From a checkpoint of a small model that answers yes/no questions on an image's attributes.
Model: 9.55M parameters, 48-pixel images, encoder arch mobilenet_v1, encoder norm batchnorm, encoder activation elu, encoder depths [2, 4, 2], encoder widths [64, 112, 192], fusion encoder width 320, fusion encoder layers 6, fusion encoder norm layernorm, fusion encoder activation swiglu.
Data: trained on made-up road signs on poles, 12.2 epochs.
Rows from block 3 of the image encoder of a small model that answers yes/no questions on an image's attributes, named by matrix and row number. Each number is 200 + 40 x the weight over its row's rms, rounded and kept within 0 to 999. All counts start at 0.
After each channel's rows are labels from the 100 images, of 14848, where the channel reaches its highest value: "place" is the part of the image that holds the peak. Only what is clearly more common there than usual is listed. The data: made-up road signs on poles.
# conv: pointwise conv (encoder.blocks.3.conv.weight, 112x112x1x1), inputs 0-111

conv.103,218,132,204,200,185,165,216,206,183,215,195,228,149,241,135,213,211,149,176,180,236,157,153,252,160,277,167,195,192,196,213,173,204,160,251,155,225,178,167,221,231,205,111,199,225,211,210,140,193,188,222,153,207,132,282,200,147,232,245,211,282,191,203,203,290,247,207,203,139,183,261,233,206,148,155,236,226,231,207,154,185,187,172,175,112,127,180,226,261,156,190,230,268,143,229,188,271,151,198,208,111,205,203,171,119,259,234,173,204,181,233,238
place: top centre

conv.74,188,197,194,311,157,167,218,191,101,247,229,148,251,173,116,180,219,190,181,149,228,220,187,151,188,183,212,228,166,158,160,248,217,165,160,239,233,199,210,201,241,178,150,265,229,215,235,156,236,175,194,210,225,281,219,150,265,181,170,194,284,244,174,193,189,250,163,261,163,265,231,250,128,223,238,217,225,126,208,212,180,213,195,187,243,258,246,130,305,189,211,235,192,162,159,230,167,233,177,221,181,225,211,156,206,214,165,209,192,228,174,275
place: bottom centre

conv.2,251,200,223,165,121,186,243,206,159,231,204,282,205,201,211,232,230,179,144,222,240,174,217,163,252,191,169,242,205,234,152,233,167,109,187,259,122,226,266,214,217,270,254,241,220,284,182,206,173,180,140,191,257,185,306,212,171,159,147,227,160,223,186,236,178,250,218,207,136,176,239,235,213,236,214,197,247,140,265,228,242,229,156,204,105,217,212,208,231,265,218,186,207,157,219,195,248,150,233,160,219,242,172,195,137,211,184,240,180,144,178,206
place: top centre

conv.0,216,184,192,265,271,239,181,140,180,182,163,244,167,166,259,180,187,191,168,203,194,176,148,246,244,206,236,235,170,213,254,187,167,224,220,247,177,183,260,157,227,129,285,212,255,177,193,204,183,241,279,253,216,197,209,140,161,213,248,218,224,203,198,117,188,156,258,216,185,219,236,154,196,186,144,175,171,221,261,163,202,103,241,183,149,273,236,151,199,189,224,208,196,150,221,219,219,168,204,201,156,248,254,232,134,285,134,166,247,144,203,130
place: bottom centre

conv.9,151,150,204,180,237,143,217,184,219,239,101,162,150,226,244,172,246,218,187,256,187,185,148,211,233,135,212,214,216,204,192,205,217,228,217,232,150,183,171,226,192,240,247,290,180,274,228,232,187,227,179,223,203,197,191,128,188,230,210,161,230,203,201,246,182,194,202,245,224,190,140,304,262,239,178,188,122,197,256,219,218,239,194,173,152,253,167,140,205,159,154,167,265,166,215,224,236,214,207,232,148,128,183,158,247,264,129,261,242,189,242,113
place: middle right

conv.77,193,158,196,202,181,161,148,134,171,206,226,88,264,167,129,219,286,243,268,219,215,196,135,149,202,224,231,194,140,160,244,217,189,202,118,216,262,227,195,257,202,207,202,208,213,188,207,230,275,207,145,166,239,128,175,174,224,155,182,222,148,174,230,146,215,217,159,193,205,181,221,185,247,242,216,156,220,276,281,220,217,243,197,273,201,269,166,247,227,209,229,202,230,214,213,235,222,148,266,219,210,282,254,208,201,231,193,120,189,190,175,211
place: centre

conv.40,251,213,227,131,112,171,356,204,149,188,150,254,144,241,233,225,191,112,187,181,213,221,184,190,241,202,195,264,192,222,174,152,174,243,190,217,271,229,212,288,208,182,213,196,168,227,171,234,199,211,199,127,216,151,237,145,154,233,185,204,273,219,191,183,225,189,206,224,236,203,184,171,201,206,217,166,223,226,240,229,234,216,189,199,211,159,233,200,206,204,190,218,170,117,205,259,221,168,293,226,168,234,161,182,153,127,179,220,226,222,280,124
place: centre

conv.11,250,173,128,141,212,176,168,171,207,164,258,191,229,204,191,216,204,182,202,225,239,248,138,233,211,170,196,158,183,150,162,198,237,257,127,302,264,247,239,287,232,240,218,276,189,168,155,170,129,216,191,210,205,140,243,241,183,181,161,194,180,260,195,177,223,212,177,147,189,238,182,223,179,188,263,196,213,182,169,233,223,270,150,244,160,210,225,273,248,261,255,252,185,177,254,237,267,158,235,258,204,198,161,170,285,234,191,223,234,176,182,154
place: middle right

conv.14,158,162,302,160,123,166,275,238,154,229,194,234,174,195,153,226,197,182,213,228,167,183,197,208,274,191,149,250,214,224,233,261,197,196,157,194,114,149,188,106,223,140,122,134,212,209,193,154,203,198,202,194,192,199,167,247,204,263,177,212,246,224,238,173,204,158,205,233,196,208,161,140,167,233,117,200,180,191,163,209,333,210,136,160,159,234,204,247,204,181,224,233,197,132,153,238,202,213,146,230,154,171,196,223,214,234,180,159,194,201,158,168
place: top centre; centre

conv.16,166,120,229,198,238,170,217,183,143,222,190,232,146,219,172,149,198,206,192,242,253,154,171,262,211,104,160,198,245,189,149,172,191,239,185,284,264,185,165,230,198,248,189,244,240,167,197,260,195,216,235,217,163,162,204,128,148,222,243,208,250,172,215,232,256,233,156,286,201,167,254,182,314,183,194,192,157,221,195,270,221,205,164,248,234,210,257,160,202,235,186,271,174,150,194,260,229,153,211,222,177,279,256,215,226,247,183,198,175,165,210,246
place: middle right; bottom centre